From a checkpoint of a small image classifier: 48-pixel images.
Rows from block 10 of a small image classifier, named by matrix and row number. Rows with one number belong to one neuron. Each number is 500 + 40 x the weight over its row's rms, rounded and kept within 0 to 999. All counts start at 0. Numbers have three digits each. After the name is the row's rms in percent of the matrix's.
After each neuron's rows are labels from the 100 images, of 14976, where the neuron reaches its highest value: "strongest on" is what is common among them; "peak at" is the part of the image that holds the peak. Only what is clearly more common there than usual is listed. The data: streak pictures of flow and ridge fields.
# fc1: MLP up (model.blocks.10.mlp.fc1.weight, 768x192), inputs 96-191
# fc2: MLP down (model.blocks.10.mlp.fc2.weight, 192x768, transposed), outputs 96-191

fc1.160 064:554480497554501514516470479432487532467593570523492538503545491472503583545472536475423491541568576541522483447500623495479487523498599548475454539500453450487461408530465529462477482506509497525478504501504426494514468482518545598558494453506489503451559517559452482518497474575540464426
fc2.160 061:528561479508501514480498439506447546501447513502559569502476468458423437527526425550519497495522494492573516477490514441517560546515511486466495451439534467550489471582551403511515489472497535508434441561531470510615522489434591485523522533482396495488465523496452539487535504506568450550
strongest on: parallel
peak at: top centre

fc1.320 064:479500487552505453522471497522472528572520516496579514477563443478496559555454550506446489492470471475510491555481516478531440530485456487409531539418434486551455480457482490503504475510569475487590600462545456449504457485467537482577482582519433514431522566498496560530572501474480458477
fc2.320 067:522511544519437485549523505507490444480509470528530460481457514550536554475502591460515468507528487525467528454479511604506433453509512507500468543570523537458497521537496554509495474553459456501518561554520500460493571501452500507487485475482555527512510480491465389503412523527487548453
strongest on: whorl
peak at: top right

fc1.167 083:496479524524500507526517464453497499551547535540445527590555419522525540552465496480534511560558573563533544501491509470574470506412469596508470551478454487442559419533405531470530502531497518522538536472534427502532542502511499545517449477502513494480541536588490509534519451560482505517
fc2.167 132:480461506556511495485490540548420481460521456486497530481487596429470508511513495516527523497488496518484477478525488473529596504445492502504531477426516537467473528554536468502538529505495445487484479587536516466401553505492490486500477528487467494518535559464523565494549479481447524497
strongest on: parallel; waves
peak at: top centre

fc1.123 136:577514548560507509509510435514475627498636502518443549520592524525548474505467500530487517497498499463513561460469501483536477484483492522468525554438472430525447455511492533471426458566509474552489573457518489509570492563472516563504444461534473454526543569507467528457534475524497535465
fc2.123 068:483521485575534576419428517500523544475562546502411574506532521589439487552477507482511517501500506446522522463533521485479528480493454467448528506448523530531510423557501465509506514425536542472450552490575484469502494499512565514504521531534451502507518507527447437511463460493430491536
strongest on: source
peak at: top centre

fc1.331 115:534539487503526561451511486489513623494597516528499457537536459450499488534515538514508530514573481509563487488484581559469537497452421564523424502568456387518443442520460509486413488478579517537488554502553407504508523548535497529539439481520504447512450563520473480500454476559519469514
fc2.331 068:494511517450456533548501464508454493481502543514485512410518540494516514438495514446515490512503507526424440468408513542471519514545486515543482570543504586504484550472471529490531435488486471513470578584442489520511500480484487507472484518553536456498458533486545430449523486511479498414
strongest on: source
peak at: bottom left

fc1.277 064:558493474548550482447542513457477532520506527535496552488531476499529561537548486514472468558571547494517474479462534508562477481394439529505408538474487424514413412508444496505445468493590520510572539518528419478494527507532522539485448510530520375506507562515515521523514479558516480492
fc2.277 098:474460556512481477546503511524498445508486547556516484430455527466561504431478529469532464485500519531452484482455542436508419555527498533515540584525550583473476521451461544520560510515516485492506454580470491550473525477508449480546437490489524493516521539489509476473439521499486481429
strongest on: pair of whorls
peak at: top left; top centre

fc1.35 108:502529468569455450535518494440443477420561477525474593506614523452462460518488488579512480514518486588482486490454532503505494429493452518420494549453421466469432410509511473455499476535536482534479631548468486533553522507498483542504489461528452505498543531497513494508513472543458462485
fc2.35 057:555523458499468510526533494439511478546519427507529512553505409609552520530559496530496519515518466531543554599459520481508535456497515511524473498465493487512484525540519465535476459500459472471508466417517495519467427503438429530527553481454476502486512519525520539531474501513615531522
strongest on: parallel
peak at: top centre

fc1.511 139:644491499527502494532479410485509591473575538491493552491619460516533522549515469524488498476539516565477500503437516525495460473477464517497496524485428340509484380490474507492448504520481484511535594540489469531521514530495505597562458512463490496505531576500486513500538471525508455481
fc2.511 042:452515536595544509447464487509515528441593569486512602503529490520457467486498468462537500504512477449463504440539500467427518533431461499469502500496575538535505459494472497463460516541498515534497592483525485495525525472515530504484487518561563453535557481499481482557443474558400453532
strongest on: whorl
peak at: top right

fc1.618 137:464464510571521455507452545440481490518538479506501516581561442481490504574520476489435530523517461558511553491481500497546481483491467512502487545551414429443515360517438518445521489486484470481518503457485401489529534489538536581534525440433491474526565511590460448556477486582460514493
fc2.618 172:510414482544547550398457601499478460482601433489427540513574521532451500562517494539491469500466587489531481542533507491497478473444513470514517439453475519564568457490508431479439544482522516487518493461518515498497502489512546500483447501532468464510496530523519607554536444472526435532
strongest on: parallel
peak at: top centre

fc1.352 057:520561510531464517523496476505476476532503557519492507492525441532518539572466520481465523459478446533482544547540503483517531526482523523501559626487425523509490502413470451479503498482488509493588596500522470474505523481527586528506487596532487442436491542518481565547560465461536536395
fc2.352 048:534448506438442496519510514532498443490584411510514424472440509532565587499450574485506435494522533512428456528508466559482437484535506512570475548505482519491541498512506499479492390479482489510524589473520502434500485533478525517450453437519522520494485479487498485500434513535529524482
strongest on: whorl
peak at: top right

fc1.33 061:483436531489477525464452438489463479530518487460428475523525516542511537484510491451460504542506444527449488532460546480533516572521408511574499524502503500457524477550481513577526464491521465560437491503503488475555465571428532531550476502472472463467469525522418574417605522505472542545
fc2.33 100:479486526543468462524546529529491409463454502473596482484470513388558501449520568519486467521481491528514547451517465450512496474537511508482459528546500534507483504512501502505501504599479496527527486521489527578460506496490565501486487611458556485494523517489489530513455506450527529461
strongest on: whorl
peak at: top right

fc1.695 077:557504520528508530574494516458495491506506528472495473542594406433513496552526500568507506548523556543490587490528470472432490508499497586488477544465477503475501447480432490481513476439535482522471497481521453530534494531547501566544544506532504487453593515602506486531497507524542465521
fc2.695 082:559553516533454523557542437493432507465468445486576528463469491438521513474520526523506471525561523494575512431509512468505566510502481464504485461481504524508461498551545478511513465538471512511494482622533473518485542504478608490498491589477456489510495543477474489488520490487535500483
strongest on: waves; spiral
peak at: top right; top centre

fc1.544 061:452470464531475471591547482451492472565462513439493533573529422497496549565518529507491511542578536569484518501469503482492506516488467558460457545513456510431524466478412489524556507534492469471476481443487445544529559454541511587520479492549544472511481538547477471558461456557495512496
fc2.544 079:490523512512537463463521550510509435459574457491577599471503538412497459499487545504532444505541540477485502472543462459546497547532468472491502461484517573451433493582561489505537522548486442490472496586552487498459482516485586521508430559482485506535549526447458556527515509487474492483
strongest on: parallel
peak at: middle right

fc1.307 068:492513479482476479520526459466519505500513563528448476557543461481570525552515485546522504534590446490555510437530561485557556496420443584493486528522494488472456487462424492526476528514555541502517593484527421558543550536494589514471486461525509389449473577454455483477532479528584436513
fc2.307 100:537425515482436492530458545494454421469492434497514469441430531475581556439464587461495459557522520550416456527499502477487482520479512509541500550493499552462464581505511527489523512542491422520541523513494507488446527510485482511481478473517530496499513533513512538503445540445548527480
strongest on: waves
peak at: top centre

fc1.214 048:441536505526456496430526513451583492549485512514522525574486424444433474501541499571491487563492525551544497483544558475518563474488482498431455519463473520466501467511470522464537477503496446509486508481435455541504520507562524531596459488521446539514444508459497503588446483524508441480
fc2.214 055:524528510442508507488497500456382455485499410502560537474455494542498477487539411525526528514501504531566467484486512497524531549510485502522537470431503493485510516582499349462571462502450508538469464506508499534582503490422535451481511524543409475505493499439475580484593511459547464506
strongest on: whorl; waves; saddle
peak at: bottom centre

fc1.341 118:506480465483455476451498494526497504497527516497507485503588485483525508596556412557477502532545483505486434504492512521535530432446425554478475511559457428549501410502431453495434492456538548476544558512506421468462559511505503526544453470587582504520479577471529467496470445533550491477
fc2.341 105:430467500493523478521508530501485422530623501530495541460486617532485472469490467427521490492475518534423399450447503529512478514503476543547503532544481587545516554503471483506556552466494487479488533609506539488488507537456509506520517496509479489519510499470536537485589526474399466448
strongest on: waves
peak at: top centre; top left

fc1.535 061:547479467500516475476480509477501493496534477507506525495523551537539509481560475527515452523577466514508496502440489497525472484419413532471504480506535469486452436508510529550485499438534475479438514557437482524501496540481455497421457413479497378464438489495476540421572499554508493528
fc2.535 119:468453539456465484561497496509493421510473502540506428454450577486533512430466534420486501512453477561420460488446547466513453502538503558519514561580547553438488542480458561532560541506525500505511498566456552544477534489474426487520498513491571497490489514492542445468464519486494483457
strongest on: pair of whorls
peak at: bottom left

fc1.590 067:478502509491516513478483501525459498544512520508516496516529460499538577557428500483476562481476410492508518536531513495549488547484453517471544597499487501532546485435471474502500487526487474510591601476550451465510500484463565479537542571472472479433486534513460591505607487478544543425
fc2.590 069:557451551504427517535501452471479416499451413516518469442437528523519586480489580440527465535517533529502457438471517596508490469503513515554456550547497525500539518508514533489476424532470466528552567597483499474519505530504508517440499479497574512501466511525510483498436518526536579441
strongest on: whorl
peak at: top right

fc1.197 070:485508559611529451519559506538489499471500515507495549546613439484511467496509449506492499527504517585524447488455524465495524450485386535474499583468480477504549477460511455493530530535534518548502532590513488560518500493544483524549510570501510500495553480530527486522522468502480552458
fc2.197 049:499553472545485503502479485457521493542481512475515469523482530428465473482557533502502535446534417538510594490503555438552460496523490485471539468485489559459462531516522496536567651463512485474511472541506506517421589477499498500532499519442478475524559512485512432537465522468511515463
strongest on: source; whorl
peak at: top centre; top right

fc1.75 051:486478393575527448543506489470436510498486545481490602513533509494554485485574461569516467549527548541451478497460552490505449411444474523488416474441422464530499448507493534451507559559524490479484548572517477528492526511544510505520515449515507514528573537502541496435531452526491519522
fc2.75 071:455514451445549457500425525483559493541558577558461496503496558537515480485500497457481524516470475524420519515449549457495447549492498530495583514522505528484508520504465505496518616420554503453436475559502500501410530505544441505564459372476446510512521478508508447498487534503492520448
strongest on: source; pair of whorls
peak at: top centre

fc1.281 074:522517510557517484499498471489442505522511554499489497492515418488524553527461560452448492546518424501526513521521463507575533497415540524474472467493505500552492488448476416460487447521511548459519540487548458488519554523468523495473456571493475508445503546463488466524478498491515524480
fc2.281 055:517457546466421499537429536496467438516573474512486453485474552580540529466485549422564482482495499543466474488468519600531466503508519509549477555544479543500548565523466507509545486507464493480519559544496516493485513500450527483441505504514517511528481459455488447480490532483499492450
strongest on: whorl; pair of whorls
peak at: middle right

fc1.614 055:484550561484571502536487537543552452476485477490499497516505527523503441472521452549504476477523502522526533459434587536467485423526505480486501449540467517502545471548514541481507558498515474528437493547495510557477410562502449503467518431493493507514435499480552439400472494569496431527
fc2.614 039:410502479472567483515465513465529503536551566512440519505552551498442409495486402459479559517473489482453492492486549453479496502450500506505500504483479551525511512457470481495536591432531472468468513544459510564479513486516506475583453486509488485506485475479555559467605485466431434465
strongest on: pair of whorls
peak at: bottom centre; bottom left

fc1.672 065:498456545527527564514452463568514458537504491526464507589528490547531517509523464563459503517559518542566570483437566521520560535480493532517427511510484518459502458560459534439520490505519463532438486467493471474517471524536502539455493497537547396489455498486475468468492487537514507489
fc2.672 139:503454512576573470441520569515478442490570487461458538531519546406489461491473549512449485510436545496499508524551437402494539514523491500485527452457525555478429503537520463513518583501554507481506443487494538575462513482524498490529399564478482486498514559496489603497531473415515443527
strongest on: source
peak at: bottom left

fc1.227 144:543522494546541499486458463499565584503595530510480509510540466470576577561476439503495491484558485561555503472470511478498458484444451561525470529491443368500504364489441491516462499530538494488520559555544431480577526521514508573520434477506485461480503580546538504510495450559537497485
fc2.227 065:451435529568512442452436562487561448500521514489479574481484559435468476488468563469467520511447511518426503499535484354535472549534508516470528488510519539476477484494507551509517631501557503486486476534474510532398502525536393514521467495466499500494520531559508534490471497472460509514
strongest on: pair of whorls
peak at: top centre